config = dict(
    crop_scale_min=1,
    encoder_fused_qkv=False,
    latent_channels=8,
    decoder_block='plain',
    decoder_upsampling='pixel_shuffle',
    residual_init='none',
    optimizer='soap',
    adamw_lr_other_params=0.00076,
    epochs=3.7,
)
Rows from block 7 of the encoder, named by matrix and row number. Each number is 128 + 24 x the weight over its row's rms, rounded and kept within 0 to 255. All counts start at 0. Numbers have three digits each. After the name is the row's rms in percent of the matrix's.
# pw2: token mixer project (encoder.blocks.7.mixer.pw2.weight, 48x96), inputs 0-95
pw2.0 103:125149152122103143114110120157131114116137096134123115108151084127110128133111121139137157080147128201136121133099130103080134114136120130110133099114132130099148116135092123129127112078132127149112105137140130139081107138102067105147111124155129093122134174120111059149131105197138091119
pw2.1 131:117141109138063136082107126130127147139077132155117140126137133074148134130136123107147115168104093144130105126127095143145158151127111117144119086089123144187120114109125120153192156103158112099124112114120116110098149131127124120119156102157114120136141150118180175109170109153117126162
pw2.2 078:113123131128098137118116116164122126123137109187132096097128096097159100125122129193114144106157112143141110125089121133125084137140117115148127106118124119122111136128098130162176164125106161134095143090181156126099112134164149115089147120146114089126123125099153072112128109187151110123
pw2.3 125:113185112118123123149140102119138116144124123105144132095107165140089152135121087043133110108122158099111145123153102141150107123137133126090122099168127137120125123120081132125126112121143104107123107164138133147155110138093174165158111110118126089136123112153098210106125141115117139134
pw2.4 133:104094117112072118129128104110110154142111136097139148115121150120124106128118090114099112144133146092103127134063103121159125117125087129112120114173107142137111130101086114116176190124111099102132121077159153145113105140148134132157135138141108164131145132137166201099145133121115126115
pw2.5 103:129072101147136088125129120169143167131127116071118060089122166101114131133098153128099141147138138116080092125166123092129112126127136134112115146184105108095140126123141148136090115169095112135122144142139155119160100101123162146151120115167104138117113136135120130117133162119133169136
pw2.6 097:127087131145091112163159174143109166106108134091099124135140149123132045126138133144106137128130149077119110130118114141137134122131125124148143131144109129110119115157168124119152146109088150134134109078153123132087117143173061127166125151113124173101131142115152153103147130086128146139
pw2.7 065:136116116117122117066126136087113085123134144167147136119105155067146178151112171141129138189146122137124091112140118112140134139134149106136132140128135119115118133111092116119126139180192135129069138169058121136157130136106134131128127136154122169147132113120144117148140105115122145119
pw2.8 088:129089119139094152143107152157125144137127099188127095140106102101136129126121143171131159170136118148142100117154123106077133150133193124142138161112118123143089130150148120142138125070134156153136111130100130120127154133081106108095142117148123119116142125103102057152139117130142121179
pw2.9 117:138101109132160145150146129131130093128120105125110130157105154169102147135118162108122121135100187106125137113178160151100174117131153116104141160104118164136109090123108136114091134115148161115160116150063130149155157152085131137108126140100123173155113124137086137164097116093146117142
pw2.10 085:129133109152116111138144109093124169132096119138117176126128135097119149133125168115130119104121098108138121121107112136166121153127138111162141147091126165190103146151142104140153151123162113089058083135144141135082126114069135134121135121131123186133131118100134158089117107130093132158
pw2.11 111:151144127115157120061121140117159143124182131149129062099110124115145157122118168153126138115137115158141136127175114077123102139129174117135127136140129120120145134120179161133084096187107090142135147152141118107138151092091168132142119114145132089143116107125113120113113161145124142125
pw2.12 110:164134153116175150133134179112116084114127150187153148160117096129159161121145148139138146153115107150161121125125114120144125125122167130149130135085144092115135125138159124136125095173148122145129150183093098111155144125147103091115138135103149094142145123109162058160134130120141108109
pw2.13 083:126046126121105118116126102149128121136115131081130145125116146126110102121119114128125129161147152094130135133118121136125161104113091132143130171163110125094108107102116098125142156133091128141097104084129148139103088155166095133135133146109117200143136115108124177157143117115137171073
pw2.14 110:135062133111189126147123111132139099150129142140172109152106127145127172132102138172125141132163146119119127110133176139106138127133144137126118193122129103103108133088116131117066101141136168158107130158093140124163120122145111117114105129107104168164124108127110120184101121123149144148
pw2.15 087:132131159140121157128131146155120097133135134168147113168108128132161164120124132123137144142100113179127133109133162164117188134119169112138126144093133104128131094120121155140102097126132137154168159145056096111141167125089089108134137124101135107130143126115142059167150103130149109148
pw2.16 077:141179146130173140134104118126141110117136121122129132135117130149079146131121149071135107130120139122130133121218078129122127099106187125118125137168135101122136101129169148103112072130142132122145135145078123138163126110099157145125127135141129101134116078126089162138116170111137123133
pw2.17 137:128129118125185108132151138079142095136138149122115152134125125131134197118145152090142122132112098128142120122143105132162143114112143127117122155157152126151125127147159139111100089161184137098107133179063087118190124126108149162112124137098128154126118112131113136172133146090113135106
pw2.18 114:127135132110109164154125137129111132132117129169146097091085131116144142092130146172117135098078131140124124133080171125177112172140147129124147116125125114159113122140120138144132119190108084126154173164133114126152189115103131117144112116106124101124125142130152123079117109138116127195
pw2.19 093:118085091117111156104145131102121158114141124136141138122109118120112150128118186161105117167107099097093114134134092133207102163123089116166130138118129127148099162157152122146143185117105125160145150118153142137155167129144154131135125114140101162144135102106139164085131133142103124155
pw2.20 059:118179138120165112101119130124122126119171127154127150106127112142111138122130107099129131104103112146185124127087084125168139108134106111120110097166139156136118159151117140141194130104111116088095122112164128134135084130167143116149141167171150114106122142101152083100124137150108079103
pw2.21 084:145131175127110136134133133162116105099125116134140119108126100164122098134129101127114145102115140136103136120092115128105120105128098102146138067135129113084140116120097115131152144145072140149150127099129139124096103116154049103125130173123117157115139138104164068137086113137180106096
pw2.22 172:117157163131095147142142138152124162096119101107091180113146118152107072135128122176132126067108133122109115146119151118074116116139140126139140084089125133143119114167139145138141151140145156083110098093159139128088118136113083114119085145118139137086124134099093112108097113124126128110
pw2.23 101:092180139123093125116117114140134136125170088122134111102157110138118084139118068110122124097149117156162147151110105128063119127142132113121139077136124138142127149117097135126143114059113127132105085115149158146099079139101105123121138134150108091091132151135107088126103119160134122134
pw2.24 114:133054122118153114134119108142155104157131132153147095157119127138144149092119115117129122184139126138168135125158116124113148123091152117113125194184126106133135126105116135125092130101119151184126127145072118124169096141144138115106154127126101115155118110119158144176111150107151136091
pw2.25 087:126187120141116129112144120112112127126129124155141149084115130113108121138137093071131106104107143129161120136119087160176120124133098104127143076133116162148140139129086097120218138086119099116126129148137147139101097121112162121129157120142114114120133140109156171090121127148139097161
pw2.26 086:132121126122147126104138115137144096119184111188130156141135065157139142109115157181121165109152111159162118128149130118123102125130145127145124145094157108106120151137112162148087120070121144140095120174136136116134128129151116093118140156127139093127135110104108057149114118160142101109
pw2.27 081:120111168091145139147143101128101165104128118124155129119152098152172092127118086183105146087128123119124143156059142114096110128120121142135146130104119107125125138147103123120118120138108117130132141079182153147085080138175093076151130143103116146125138144101140092122118125160132113133
pw2.28 100:119110137123134082096138114150142144154157118128103116145164129162152075120131090112139128153154124153183138117150106109062138095123174110110153095153128155127137109115132125098136132076132138126116081135111130134106082117134124107104173146112125133115125157112086100163102159127152101102
pw2.29 091:147092136127127125151143147133123160128068145100126124124094135154128098109132115128108148098102150098066142112159156138106114107111100133125136124102127101081122134119138128125133091189101105138177157103126122133131111114150101141177099141089109199137115114126127155140086122103158141122
pw2.30 127:131142129145112119093131137148147116145125116163099114139126124119149154124129127113143119132114090174189117124143122132086157130128199116124135106153119161169133101144168141123163098126185126135117117170073108117151152124075160121057134118147119091129108137136098118147136128139111121132
pw2.31 089:112163111113165106111093112142158127133157102138136131131124072131090117113117147136122131110159100151158149133153083109148102145108132104139125123105127143104127159133123137151095126077104095157076098166157128130116117126113176135163146144136142095142121123095084089100101130188146128152
pw2.32 054:133118091105137150137136118101139122113088125150170118141144111128147144087124169084099123094129138102102124148109115138203070147101139109135109112087129109129113145138123130138141133167128076130150168143136147162134155133109163113168134147107097116170153094114149163118121133132141116171
pw2.33 099:118101113099150103136130118152142119120181125112150087128149126118097098119099139119119158151178151109111113152136135097125106131113110138107111165184114085056130135100103138129095127108070136165115121127108168122114094129154135128166135137148123126136133116105117103160140173134159162098
pw2.34 074:109149117121104104129124132116140153100156097092143135111138121126110067132110158190130126113171118122141119156142126064103087122136144124148132118135114130134116151150151162134113190119110102125077087088168160140099084102157154112125113142165117146113137123104119133108097146143134142110
pw2.35 065:121129097147102116138127162105137154152092142155100120128089125125120105105126128095121105162105122099135140126159078129160111121111167114157133128152121158181107121148206105120149139125135131116151112167129097127132130142090124143098128116099103150127130099101131188100148136085116155174
pw2.36 117:158147154124178151109102140138122118131117141143132059110100139128139141118111150120124141123103127125093132125177113128152102142123145115112130138141129120096155121106160133129114098155093090163185183168113108113174155086115142134157127115134108080153114104130141159104134164127131146178
pw2.37 115:121113147147102152165151124114087114136079152131131140139112157132157142131144081081134114143093143106067139102131157180165143130127073117120116118095118132117117127091070098126165122124133145108156148096101121135119102143144085134139111131087118149123142139115176140146129093113150120141
pw2.38 096:138126100113105145089132156140133144131151117091154072121152138139141116129110146147106116125093115115102120132104098103131086153142173102134106093163110147147137126096156111126105165113102087149177132113166146115099128111140173144127136086142116126138142101137127148095118152137119155209
pw2.39 092:144164137131161116117145107102146102138163134177138098134106110146145192121141098086110109135125109161178138125175133121161144131102160113115138119165142140151123133138140140129111120130153111149120165178082079139168139131109181120100158120116107066138113114132133120153127126129129120102
pw2.40 103:100093106115106103114125115122121155129141118067106166147162135148093126127123133137113134163116102083124133132085082084098132119118132131126142120136113126153104131117138117125102168107124141089128090085147142148125087140172102128150136142111109220121142143128109160127089126113108126109
pw2.41 095:114184148131079149160127132148108144112111091172112134128134111149152115125149097147144132097127145168153140133109168149079137129127154119137158087084139119145114115151072147148123116104117119118122116137142112134099133135117108096124128109104128093089138178120122061122124090168132105159
pw2.42 085:107117140114130110164130089142112126123089118096107097108138155133111103155093133108113125171170144112133139123052079124130136094119114130104125139184115131135089108138128105085154128095134184092127129113108133166135071154146121135119108129135094169123110160102135133123145131134114128102
pw2.43 092:135128178131164137202135121133106103122080150111141134154122157156143098126142112115137139118117158111074141138090134174153131123133093106123122112101130137119128120123126114124178101165106136116146184113113113143111078133177095118139131166085131146130108147099172136128115132121157114110
pw2.44 091:121125169130114156145150096126112118108117101160119171137123097176145125130125145155138141094094160158158117108095163155101194140130123122120151155098132124119113104168131138135118133097140145106146113121079136147140167144108065107109124149121152163115136133130102089160119078132140098151
pw2.45 069:138069129135094128121135140127133151163135157125125100121110177126137088137133136116113127178096112092107109126144143152119126121156143127145121121138122157173092109109193134122139109150159201095119099128100106139115155148085088140105118103118127162122127088116134157149126119089125125159
pw2.46 113:136143137116109148163127140135116146108107137127144135127098127150135118106139112139118131091102132067056156137130159118140101138125101141150131108081121094089149144101101130138092129192106080131138167095164125120104118119149102118183101124095109160125137100114132147108094122120162154139
pw2.47 084:139163123119184125139166109091135117116097130139133124117107132143141176129127162108135120126136170142129140125173147150159131128134131125101110148147133105130135114132174134118110097211134097093127170170086113126179131108133199141149101127124112156142104112127130164113121136117124129103